From a checkpoint of a small class-conditioned image diffusion model: 32-pixel images.
Rows from block 4 of a small class-conditioned image diffusion model, named by matrix and row number. Rows with one number belong to one neuron. Each number is 128 + 24 x the weight over its row's rms, rounded and kept within 0 to 255. All counts start at 0. Numbers have three digits each.
After each neuron's rows are labels from the 100 images, of 14848 (inputs lightly noised), where the neuron reaches its largest size: "responds to" is what is common among them; "colour at peak" is the nearest of a few named colours to the mean colour under the peak. Only what is clearly more common there than usual is listed. The data: abstract colour fields from 500 small random pattern networks.
# gate: MLP gate (model.blocks.4.mlp.gate.weight, 672x256), inputs 0-127
# fc1: MLP up (model.blocks.4.mlp.fc1.weight, 672x256), inputs 0-127
# fc2: MLP down (model.blocks.4.mlp.fc2.weight, 256x672, transposed), outputs 0-127

gate.635:128145136128214128164125134127132129136123127128123129131132131168127121135108101127104134128134126126128127131113142129128130134127074127132136129123153073128131128134170129128128127123127128091137136165147128129112127073110080128061130104142112131137121150105054126102109119128128120110128055160124110000127128114137130101128105129130127122146128100113119125147134138128104143133137
fc1.635:129131119130119125084127125186123124123129133107142113118125039128153134128141165128161128128125127118124134130116126105132128116123168143219122114129017162106128150134128141128117127130131099143101092109115124116135038132120131128151122145131127090108126126125164069150129155129120129130134224113218152194128128129136137129128127118062128133123128149136153122118126121114085117128086
fc2.635:130129126147128114123140130129137128131128124116130131129134156129129128123128130128126136130112127147127138132072128134128139124128128103132124137136117127117117156100196132133162087125127126121187128137110132131111166133130123091120116135162126129128203121123124127131128135124126129128109113123110112042129090024154129136148127211218125138125081138128128112124128098181132130161128
responds to: fine detail
colour at peak: white

gate.95:170129127148130128122124128117137134130029128132131124108127124108127115126136134128126128142129128126082118142123130129128127129128128141102127130210122107127125127121135137111125155133111129129181120127132108134157126108123133129099255116129128123135113164150126150120104127128119123188111126127147134130121060170125129132130127137133128127062121168197130126127128171129109120118128
fc1.95:130141129134117125121156119137128125148102112127127154127132121104130121127126134139077138123125131131157151114127130125129135145126129145128137128072125235137130160156113126126130130127128128120094131115114128124136131129120101140120142128122115132148138128124129000124120125128119165063127129128128125129129127131129107116119129099128126135131118132139128124129127129129128118154127
fc2.95:129121134112118089089129137128138140125116123121133144158143162130106137124122083127154128127127132134127166135134127128070129126130108213107129128096129121143123127125106119121198117143128078127130128124137127120129127130122123143127120128136128144122125132113175099128132129125129128091120133163132102200132145124129127061127138126128066126144127128101126128078132122114104163129125
responds to: smooth
colour at peak: white

gate.199:149128133096131135126160119129126133155124123151128130098097153109123133162134127131128133126111129091130127120125133130126129177136134130174150127047057171128141122113120116093111128133128129123130130128127128128127048112121097134072123106125129124128128129102129098132140129139124114128117129126131131130126128174110124113124136128083155103110120129139122127125128112255133116136122
fc1.199:101130115130128107141128137128131085062122100128168127185132126165131115122117129132133096132149128127127143130126131143130137128119128126125115127115209108090100134131121130119137144149125130127125123176118130101144123168135000125133126153133128126127125118215117134126138144085117136119135110133129130133129127119130133162134134094138125136140127127128125155118128133000124137129151
fc2.199:121108132128121131096135127119110128129130116135110110137092127129169127107125140130128127131122128152100102123129128125126127109128128128128125126129124175127116158116126128123142128143160123128125133126154130116136070126129103143155128127103129131128132127127127125136135129129132128128088141144122128055127131088151134123118130140130124139130133135082111128208084118105127142116129
responds to: fine detail
colour at peak: black

gate.141:181133141144139092127134128132130123124126128127136128122130131137126116124131123151086131128128123117114129125111107127135128130128113073128154130082120132096108123133129129086129129135124128131134118255128132124128126109146059122065124148144126114161132139092119125175137126126129116096152126128116128129152128110130133128130125129128133128127128128145128128142130136109122129128138
fc1.141:124070126118071128133136127119128153148129129128126143157145127127113072130126148129159127129119128136139128130126136129129128123128134132130128128120141149152126149128128128136136124116132123126130131124118130130129127127103118156133126072193108132118126121111106141033098132101128129142037117129127125065128126123129126126109176119128134130217127131141147121082138159174132126121146
fc2.141:121128124097131127148129130127127139131010147130132126162161127129127071126141126126128087164139134129132167128153128129129127130131129217128128128130121123135107136106112147131131123128145114127131130123131129127140129148128251137130125134119130128139132132106107129103129130136122128125100134128131132186129127131128125123129123137033120125173128164133116089125128222140121115143129
responds to: bright
colour at peak: white

gate.157:130118125128130138127101121121132255124128118128142132096128129119162115135128127133128132128112070128128129132134134126132143145129129128122136128121125151130124129128149128144128109127095128130125121205132130131138141088136130130140128128145075107076133158039123134107113143142135133122130129124123123128121128131128128127128107133134129128165130123110128113098127126133128131136128
fc1.157:126119119120133157130128124146127198129066114104112128103110126130127090137128125124132129127128129129127133132186109127135134150127149195123129127123119134128125128127121124142127104126123115129089128128158060135142149095133130130144128122133116103122123127091130132128108131170129128124161128131120127114125128134123128129088129126128129121146126095011126104149132124134114129130169
fc2.157:113132131125128102130118127130133148125128141143119134130177127109128127121148125136126127126105139127124127126127128119069129161127127135130120131174173122124127110127141129136129128148128127058127075126118129127126129107137117141186133136124131129132121128253123092143125127142116136132127128127152131128119128142127122123123125149119128122146128126000131095150129128128124131130119
responds to: fine detail
colour at peak: black

gate.87:141137120094122117119144126126127116060097125129126101184129112139137127123137129129123126129135125117135137133165127119127129144126128128128160129125137145123129127128150128160127132126117130117127140255131128126152148216130129094133117119127166125132128127255127134132126156121123141141132125131133126130128124126119132137128115127131140118133132114140135128166133134142146126127133
fc1.87:139130106129159128134132129128151131113127134128178116145128127073131105136146197128130128106134128129132125141177128107126104118128125129086059128128155145136129162121130129144137087129120146119100137223252130125116128159128122121106127144159031126129127125221125113123126199122129137149135128127117133133123133116131122117150126125120129128130141152112130111147116132134050127127125
fc2.87:128123123135128118131130128128123121128130136127128128118128134125136137129128255128128128136127119130122142125125122128112128131129127128127128126139132125122129127118126126127128139167129126152127130128126126146128128206123119121128129129128123128128128130000128127125129125123128122129129077139127126156129126121125114150118129128129129126129139127128131127129128110129128122128127
responds to: smooth
colour at peak: white

gate.7:146125119138153131128163126144128128142046130129127127130126149131131133131113122129129121199144127141176120126130085121138112129122128128103053127161128158120133076122102114102200126128119124128136088086123128099128123123127123129109128136141099125127130125224132069113130126151121119107125125125161128127127128128109125124127132136122122128118092127125123134124125135086046120128131
fc1.7:122071080133130130134114124136135144121174133132114122131145128165137135136125124127255102187129113160127151128122087128128128133132118139128126129161128077144141090131107130128128139116129125144097133126094139132089152120139142130134139101119132081140127130126149101115134128129131126127136134125129136128163175126125142118125136127149153140132128142124129125087130127132128143126206
fc2.7:135049131169099140099139131129132088130041127140130112127126127117140110126130126125127129122127111120116128106128134128128101121125135128131120132109088113138134136149074167123121129106124137130117118128128127127132139138113178123127127135060131090166175085132133112126107127136147128121116126127167129090128124157148132127127128128128127127128143090130124109125123175124143144099162
responds to: smooth
colour at peak: white

gate.595:142135135128149121126128128126163134116077141132143126128139128180189000124155128131127131129127137129157117126166113140132129059128128129129139130101131086123160130131125126128133129139127139128128124234128128133129129128129000126017128143165133127129128127159125118099128128132116122087123127124106134102127128054144129055145124129120128127150128128127128136128131128126128125139129
fc1.595:122057132122125132133128126128126195133129144133125114074129130178132125123141121131136123128146124118156128147146130117130129128128118088130130130224121128200156112125127127128124117131121130130128130128115127100127142104128125099118129128119129129112128174137103138015128123124125090140111132137143072128124162207123127118097126110130127127138127121133092118111128049143170127054161
fc2.595:128095128143128131130113123129106117116116160134118109189142125111142226127159143128115127141135126127128127068136123144098132152124129137131136131133104129138160116127053140090127173129128129128127098138154125129150128118127154129033129157137135131128140137119129134126114117141137129126119140131125129153131134128123096147128134134118126089224128137132115128141099129127130120128127
responds to: bright
colour at peak: white

gate.487:126128127128123130129116128123133127126109128131127122136126117122119129130128126128128100130128124135136128128170119126127133132135127167123135130132131154120152118148127125128103135137127129126128130170128125127128128128128128127122129114132127129130131128255130117127126140129123132128128122095116127127127118128129127126134129115128123129132124130074129128127117134126089118141120
fc1.487:122117108128134131126134126128076137122148114091135129092126130160126166130128134131124163098129130128127124128104128097142133126128130132126154135095128093136107120116145125134138120109129126128129079151135133127127130048137133143130134123152107128128138165201088008131125128134129136128160126114140118138134138159147128121128127113136124061131116108096115244132127112121117136148147
fc2.487:128136128125129124128127127128107128128128156132148129130128130137131128126128139130120128120128104129122129123128127128085128129128130125128136127123128130142135100129143131118127103129127129130128127129128128127128127074128165113141125126124121128129129128255128126129127127127127128126087132134129129118127125128124126128127130131128129128121128125128128118122128128128114128130125
responds to: smooth; mostly green
colour at peak: black

gate.387:110130131143130125130126125169124146127231137182131125122132134126129128137136128124133110140116130149170128159140131180125128127128131133123099128000126130136113128129129126151138128115119128130097134174128140129125129137125123070099123131157133128131123131174131097122145132107130129130078126128117124127141127107124133056136140129119128130136136126066128127127127132171141123117121
fc1.387:136128135087146128122126131125127127151128130149129130128128135128130127133131142131129135094128148127125117128114128116128129125129125128128095131162105125128132125125121128120118128065131137128146128000096118128129127125127167164062113113133130120126140125000112121147131089128129128131125127126126129127128132152109127131125127120173119129124124141156118129108127174111128128125120
fc2.387:128147125128127125128131131129127129129184128128128128119129128132132126129129105128132126129128128118143138127127120117130129141120128127132131124255143026128133124129117126104133129131131128127128116114131124122122129086127116132133128128143128127108128103255140128129129129127130128130125121133125117127130129104137131131127125128155126129135128127134127104127128127113128128125124
responds to: smooth
colour at peak: black

gate.629:128104130113119152095136103105142135129130142113125136064129129064112127122131099129187122134150125118132128107128123110132114128128131140102210124134124126212128095128123138143134110127128154117124106127110147127127135128130231127138229132109134128123143080189127148170060126136120167128127131132120107096123132130104108124081116128055101126089146116129139128157131128129132116117130
fc1.629:134122114134129135079131135121140122134114127128126130031126137111134203125172127111215063127140117107077078125155128113145128131128109124087168110133070117153128074132129090185175099128122148129128131128122148122145127127128139135128159120118115134134142086122128152159117128128115156124128131128116118221128131126142128139128128104090110090127126127130142120149139119147185126121129
fc2.629:124162128127115121144136149114127128146131139129128120123143128135144131155150108146093129128128144129081088142127126108101130127121190128106117117139131130091097126128151143119116132153127131107129179147071123133111129122146164125139128129096128128128108125116127128134112122123128129128129181085131128128128102132130166127125181132127165117126132124100128126169231121125130132100129
responds to: fine detail; dark
colour at peak: black

gate.1:133129189140141146128126141147116129125123136115122129129174121143130128132200128140116131115123098111114128150128127131077125137110127185133153128160064122128136140124127119122128100133114136118127119201133097112127089118127157106128128118120129110126149132129127120117145060136134094133144135134164130127086118126120130117141105132025071127165162122146058121129173142118144155124127
fc1.1:133128122127000155033129128125122128112123137134126122135129130126094160131049125128129139137118108125133144129149143125125127128173117067096129129176255128131117134122122128118139167133133131138157127111124139147094123157127204155204124131110126138121127123129129149128128128093122129139120128131132124105129129142128128152128127114130123132097110124141129094114116114147149131122134
fc2.1:114196128136138128099095142133097126116097148126120127125110127081138079129095117120117130128119138139090129128124132132130127128121118134128129136128127120127187128131145127205101127125128176149117141135202132129128078128135100123191127130138139128130134134137126112134101130125149129128182127122127122112127154130091128124127138128117138156127139109132132143157126127125128141149128
responds to: bright
colour at peak: white